python train.py --train_examples=122500 --conditioning="class" --targets=["side"] --widths=[48, 96, 144, 192] --scale_shift_norm=false --optimizer="muon" --nesterov=true --orthogonalizer="newton_schulz_5" --adamw_lr_other_params=0.00091 --grad_clip=3.0 --steps=12300 --batch_size=128 --epochs=12.9 --weight_decay=0.04
Rows from block 4, named by matrix and row number. Rows with one number belong to one channel. Each number is 500 + 25 x the weight over its row's rms, rounded and kept within 0 to 999. All counts start at 0. Numbers have three digits each. After the name is the row's rms in percent of the matrix's.
# convs0: first 3x3 conv (model.mid.0.convs.0.weight, 192x192x3x3, standardized in use), inputs 180-189, a 3x3 kernel for each
# convs1: second 3x3 conv (model.mid.0.convs.1.weight, 192x192x3x3, standardized in use, transposed), outputs 180-189, a 3x3 kernel for each
convs0.71 105:482485514472510497503461490517498490574464460520524517483515486505518481513504463536455506519524493478475493503516522504511478489502507459518490496499480523499503498482497530481535458493496453497505502496475515430483491521529513510500491422471510510504501509519514479517
convs0.72 099:524510501501518482492522499479522477539509477505505522503493535534500522499507502463493486473525510472474487485532511487538528506507488469477504486496500500501480520485505520510513505467474498453482548501431477534480479509518495548509522465477521472476472499555481502464
convs0.73 094:490533463525485527519485520520460501483535500510501509514513461496518547512547500495486503519516498441524492499492507504506448488513501534506517501485483516540505512475536449476466532493518484568471563491554526480514507455519537502500500493501506518483477498500463544464
convs0.74 098:473492476555480469511518502511480494538531515539523505498519478513494516512518523478500445518490512474518503501518487516519482476511580470492483533504492494523514494488498496489504514521517493470510470466519531561480512516532479504478509492492453460471460510484493519497
convs0.75 093:489490488472514489495529519509470487488495454487467486478507523492523513457508520520486536522466489521497484495505485480494491514531493500474498523493482503462492484488532442477487432465478496524516518515520448480545517490507531504498489527492504484490534488455496494462
convs0.76 094:513480500491521510499504514526504548566505469489483462528553499506516515497479506499515506484481505496523460487503539481502516506483494504537495484474511481500468484491463468494484465477467508490515514521439507514517519508538486490500498510518505487497495494500506456515
convs0.77 101:529511500497514495523490516539517501523481514467487508546469464483505491498487512510516467515522502488516464483536508506543495497505498504526537483523472537478482495548526469490492522474527528512497444550477520466495508455490499492508534530509502503519502497497506503495
convs0.78 094:464495494494506477507491513505518470511520485562508532499517518496496526495521487487458462548475502528496490508492504506525498484531481473496490501507492511529526533495471523470520472482508505493476511469526517497510517520501488508505478435509482492497527528478509475485
convs0.79 094:481504515499479494474521485498491468468518512489445449492532523522484483469471539471450499539482490534522524476487508489475483511489481455505492505503500486468515482498505536506500436477493531520534521467562440534476501484506505492496472496482438481503525485504485520506
convs0.80 100:486515533472490511501501477497555492475460532537465500496496504502494513437502478555481517481425480501492478518525489482528480539527553468493477483507482540472504498497519483512486510552505511491498472537506497489465478502474471505480511465521496512542487467481516547507
convs0.81 100:537507522498498445495489506474479548513481496511504541483501530506518500472493484500509507528474476529484450479513479505486546486496515465504499514488488516494511488529535507486509461506495482460539502450485556491481498488521479497454486494513491517512480520536492471546
convs0.82 102:490495491483505531503509509524488533565488473445496484471519505500480499471527472539435481534534490525492477501506483471509512538504496477465473503521533529521482466496468506514522508498496504491527442446498490562542485553493476456527518498461506506485512530474498505493
convs0.83 092:499496531475500489468491467516487489537525492457491484518508517512527548490514527467527502503517507488485502516470485505517514468517471497499491525511512493462475490488515499507535534511487513478540506552492479498513521503529516493483473470508484486473489518499489494488
convs0.84 094:510499481495513491484449496489502496514465515503458526501511507493525522523487497499494516513488462526418483493540486509522516518511518522481476472501496506507492483472496470449481507471504453532532513485495508451532498496504480474453516534493477520465475498472487477493
convs0.85 095:468487513492467483514505491486479494525470490480508496474500511460519504477467523497492444495534519500470477508470489544533523485512498501499496523510474494481493456490490515501480543495506458510531499455544530484552498482483515466537484476509508513495510515545507499536
convs0.86 102:506516474539523469537523480480492448526573531501455498501500477557564454475521530481546523449427517570476489447469490470548497506552498496499476534531516479483488496486497472510516537481468487466485550444470503486509496498529497476485517522505487495492505493565491477506
convs0.87 101:512489504489492510547492508522483503514497446487510501500496473462497554509477477535502529541481506525528544485489505494503501495495522504454483493473519472493478471500504495465503540513473483468509424436522563455499498491470506516536511468472495486512480498519485487505
convs0.88 092:518468516481525481509484528479457500520483496459488491452477542521490492496511508515499490493505535522515555512500455515517493469525518473464475513513490500518528473468478500503525534485537488501471515530541529454584522519519493493506495473489480488454508521504512507490
convs0.89 097:492472533511488474511526524503515496476531551503482465481471482506529492525511495529497521492518469510506493509515510494500531541505484486491461487512498498513530482483513491474492487497506499488469483503530500530477496517507494533476526498510481482470543450496473467497
convs0.90 102:485534535495500532535499486491500471511493459508454536514492504541487527522509473440497562545497533541504449475489497497501495536489494517508511516471491504500502491503526470520505521508520508476565484512530486521542498521488489504507502519492531501492541509501494481520
convs0.91 099:500494507500503477501537520524512495502465497514520511481493519497499502498489495481568527500502497473490496489512496509538511489532496495515475529503519487512452529517497474520479478523538520438456493473493477499506526488539498501495514538497470509511487484510488478535
convs0.92 094:460511488497499501527485487467484506501503510494468497489474497489485472504502475523506532457486515501495496491497472511521508544494451500482497508479525491475495466484527470510489495523517485459504504517523529555521493497473512523478495508490437508522440491502502533486
convs0.93 093:487496485480480481466446509522516444499483485542558551504521529509502538444525558459486502498462509517485566486491518520506531494504480522504484464475497530493514519467476510485447496497463521571467506476488507450470505496515533501502541499528501480498481515456518493524
convs0.94 091:487455508463490502479519473479475440535463502502510483503496476572521515512547521504487503501495455506497477527499509473539488517534493520504470490492475514494506525506507480476508539484512512499576500492534448462496529484505457481509481495488519504492536532494490496516
convs0.95 096:466486495514478492502516490530544518535468482491505522513502473514499499504510515509491492485497587509469464481485511494486498499550458497543485515495516527532542492533519518492501500492478452466552484442456496525518503508502518537491497477504520507511496509524507509515
convs0.96 099:519518486510502483490508473500498518442439538523485512492481499486493539516483455508508488473500492480538511522488498497492514484520479483472504483496521484498496493509508509502503525496495479531516470460518484486529486515488486482501498504517513546443478523531490496526
convs0.97 103:498466484501475528492498488480505532506483518496465517511504454519493472485529472482548470457527508505499499542492506485517477534533471504477434501499474486532513491524539482523516476516502479473553532513487507497521477491512477494468527482503482483494493470525500468521
convs0.98 104:540526524505494516505496553478517453487515555514500465495553466520502495509495465465503535482520482479498527519487507493489480497524508473482515504500574490495479482483541491496505499476480477563466517523557522476528507521475523467486495479517482476505486502508468494495
convs0.99 099:478493516520494519519523541490474515506473499475502471479502481488476494461502476529529520512522521485485510464530507528481498500503494501508489518504466495481508482528517510485496501472539461513481505461534506495506528516496479528503494440465502527504490510478496456562
convs0.100 101:503486494503503500498479523476511558491539452515523511499486527539530509502477488488509490536498540487499486513522489502494542516544528505472491515481470481497526513465488542466497535505543514498486475485471484449515517478494546522497529515503523499489478517507504510523
convs0.101 103:474490484476467559466486499451474502495520489533481508484499498498503478498542481494529507527453496539462442507511529506464477522521539508532509546522493519506485482498473487499509506535502470468514528503511473493483540488544504504480524532491483463492490510504518499432
convs0.102 103:470480542511474490504487519523490468482484543536535509520498526514477497532521493468494470499471500495509494492536512510519560512474510496537477490459486516521501514501510510462516530475510506525537504493469477493494488519501535518493481516488490506521478549437502503479
convs0.103 102:521510491476515462490530489482535509470529546549494510468476498513510531508544495502482542511460498555482492512468484526501476503519532504473496527512528523493499460526517456508529482498510503507466483566489441506466483494482498511490513466506490495552498527499540479506
convs0.104 099:517519475467490479489515471537472496540469511525487496519463507509525536484517484539532494520495512497511493474518533515516481524508499510489504502527491480513507471512505466471449498459520490509520454545509492470524468491437518492514504492492515512513509510466497502468
convs1.71 108:508496464525533508475527497519488501489475473545533466538526505510506516522449468542485510458540441540526506538523467523505492487505508482547510505485487481496536528518537493485502508524462534493500535443520542530477507513478495529461512488529547487501502475546483511493
convs1.72 110:521480478493566466510506495506515507505492564510512524486526530515464517507522499496524475461475483501508527510497517508514493447519499514530504481499467518535468506487473515469502466471563510496511486502506480498548558479502511500496482512497502475484518512463506471524
convs1.73 070:486500472505528453505503432543477497506506474524548532527505516511474478467491479516474490486515493522528503537509507481482533510484475506488470488501509480493494522481495504492481474522454539465520510494471494485529503519449490512518468514520509520517531500488525491503
convs1.74 076:488564483508498492507487513473505480512497478498469465485483472480519456513499503451473499535524481511470447513507445473515449530491528505461548528501434474508500512536530460509482502499523523485539524511540509505457517527468502501481521470509504501442508502472491479466
convs1.75 066:484505504528490477476503502541510492538524483557508478510493484485504495500488487495468495503512450553518488522481486493528530517480500506500461480494551499479528499483526506505539500490484469488473498456514508486489540520537478462496507506476489490491492514471497536518
convs1.76 057:517502474506531520470487504541523481494480521512491497546524493530475496488509502526494492502490445524572490480507495558475474446531497489535476473495513519491484521490488482509523519539504528486496506533498452460560501510508516453475493488461489493506531517476502499529
convs1.77 096:499518503509504492480505540487518526528454464541507489510501469491514502481466545495486474508470500521499525489490532507531503482475448509478505516520483467512511488500476504466468501492561480496524502503569552500498487515498535487561497499538482520515493476485523508479
convs1.78 065:478500455483481552477527533499506489538469503522469487509440469520530498507488472450514451491510472485475532546526524489522511527530511468453540530529461453533489482564498487502435533474495479497483508516479538534480534538498461460512469501493525494458504453500497505517
convs1.79 064:505483496495502510533518491494534505520486501525499541491493503531471472456512524502473513497497511493545542470465557508496535503512545522486468475494590543504493535539498472439512482500540495508511477509472480486509510519519486477525501526488469508524512540487535505545
convs1.80 125:522475509533463503484519513486489478514496494479463493520496499512493474482446484512491492527512486468459460497519513495428485501502451512487515566481495512505508536507507495478524515548492501514492512504454489542476532477502461489499526493541505491481481431505501547466
convs1.81 127:436505508470484483518534544474498465500526496451522466476446499528491482522519498469504490567495492498542468546499513504489497567500528504530477488507560487475484497513454502454525498503520475507472493511466528528526511512477527483453512498511480463502453469517504549466
convs1.82 094:498487464549519518513444508512514516497546506548515415486497528553505505520498490484503467483572516553505503510547541496445473474528493512530462508492553518435505506507463487502458480512492522504472528544563485475529528516534462476463513533529455486542526484468488481489
convs1.83 062:513521478517520466478487488544526487491476460491547475522511476459476476482477481543506509462456483510511524488477508533502516510512506528515489477484525522546530462476452512514480459529477526461524513514486464473508493533506519485511459440439479530491530486542528480506
convs1.84 059:462486475558496500512470484474519564543527439481511507531546429474524446485492529507522517506460539513485481476486516486462491506476567518477495489508528508503507486499494481521507497469526483476490535498507503509479494491477535504517481493534481542545519499501500480489
convs1.85 054:499519530492511498497484457509538526492490505500551509523526517507474464500466440446514472486493517528508483518542527479506461465476517514493488478497497503479428498500560486481484498492515520468462489524495521527465531488498491505479498490486515494484502474513466525499
convs1.86 093:510482467524500547489497482525486439489504517503499522470501473530476470492537521469502522489509533510520472543487472538450480499524552488493501482503471527474506500506474477510523492512458509511518522549488477488539493515489483502479510502481503435467494516506505530520
convs1.87 091:461492493539498475540483482507485490479497479472520488498526465518518487526454533506489510474514495502462475494499488527531465495492522512513517515478444457470551493494523464492517515514484493540535500434566501534431486471510492541506491434462499518504499544549504474509
convs1.88 067:488503467527524510483485498545505508503544509479499514474479487538516520519440481456460554474506478523537470526498506528538488510452515506507511530509522516530518470481494543474474501470482483516534507474446496512535510533506515444506522447480487512497520514545523527483
convs1.89 081:489502534485529475479493526490478486477500553477477462465504498563505466460502492456509517507476523520469485571528489455473530494473448463508499540460514502521476493532504534491521463493490486496465480537481503486454515505493519494495520500514541474473475510526498526474
convs1.90 164:493506482487531486499501497503509473540498537487523470506509475494500548523508521495511445464494547505490557492473476479529449478487562514522464499465469491517503516497503520491505476459530458494459494476511476470481532486511518487546462506539537518516511526518489509495
convs1.91 124:500524525470535504514504497477527505480499537504491481482510507481466524471539514502453507504510489494498460497501504491512537549476503515511487501480493517450508529524486493439540488485544521487462508496466489485473548419536473507468504457531517502540443480500529509515
convs1.92 059:499517499528527487435427507491519515502486500485558519524496495504517478510509478457460503448504475486520544546508540471520518453507526491494487516535514512484520446501505510523469460480495468479467496513526476491520476529509492473520487507496498531501540522587459488536
convs1.93 062:505506517495507492453527541511419483516522451503501520460495490492488468507426497483490511501527517496472490507464511492481511537510464517501500453535472475512502494518490539485490484514527524526520470509529550493487471490512503430478455518514465506495477520483524549480
convs1.94 066:485509464503500499526535496530529481546479470526540412516493486530468415505496488526476484513491520519493491525491495482496493518498537499485512453496565511483529506526535464499516445547506490487488473508524493524527556509484519468495478498490523489503534447488497525471
convs1.95 121:548518496506497478522501470524486485490478522504483446505496498498501528516489540493508492499527508455526502457480500498532461447488512542517485491513477461526515526495529542516491497500529526516472474490468491517467517469502520473513473536543543495512484523499489495521
convs1.96 071:477502492481550507506524515476514516516527477519502439474532484493496489486463499482521503507478538516495493498536444454490515532484468482478534512515506490517459502493497474502482479481487535491515511513463523466471508483485538504504539519456507531482450475511479496493
convs1.97 109:503503500512489514482506500503537519519500504519464451468515498536527496466512518482531496519542500479519511509530535514497531513498485472512477506477498524526499496525519528496474420554446532455495522487539493472497444517504484480496478526480485504526542492573518509511
convs1.98 098:499518484501483524488513482511471471495473490508533528497490503455496504499489520467459502504479507502541511517516484490501504499508518496506484495515477477511503516528566441503509531512453541442485529501492543484529489492537433528411520491520474461463530493486525458539
convs1.99 127:498505503467515486555504504523469503485511501529521421501528500502538517499527540493491503504490527496487491546517494441527494513451486508522509498469518480512503526527498470522503526490458530529506553505481510482489508453510543514497492523510526478517480497508512451490
convs1.100 086:485516508496555521473498495464508530487485484491490479514477457451503524468456480492523523492491492527481528550512573480507473457487499533488495500510498536524527494455501524487457499487545467499501517498507544528501511516552501489515530487477462511478508541519495514486
convs1.101 110:508498503543486553503489468473493535522519459483476482480464467486492512475510470521499431512538486500493448497484585532509486523474507484494544486490518482497471516502530576482485458524511484510502504516511461528466557506458474479567484465447458539470481502460536508520
convs1.102 097:479484510477497543539524482496508481501481454528500488501534505515498471462529506549509542489498499501451507497510504481565519530496451514528475493520481488464527486478490492499497475538499506500469524478504518454477517427476495538537482500458530493506483521471537459543
convs1.103 091:515492492501469533498507529506523460507491488510461509479530474479515467537467534528501488538485505520534502467514506520465506500545463504511469501482512507503527529511464479461521525490484492522505494502475501505520478510460536486502481482520492501483494527518537521521
convs1.104 082:502491500492492472496425500487511520506541462523508487476463484474520439496512501480524550461541528483518467496442497498504534466526537499497511480468496544508537469480542532513494507504536496516503480461471500499490485505472523490520514498479497539503524496553517531513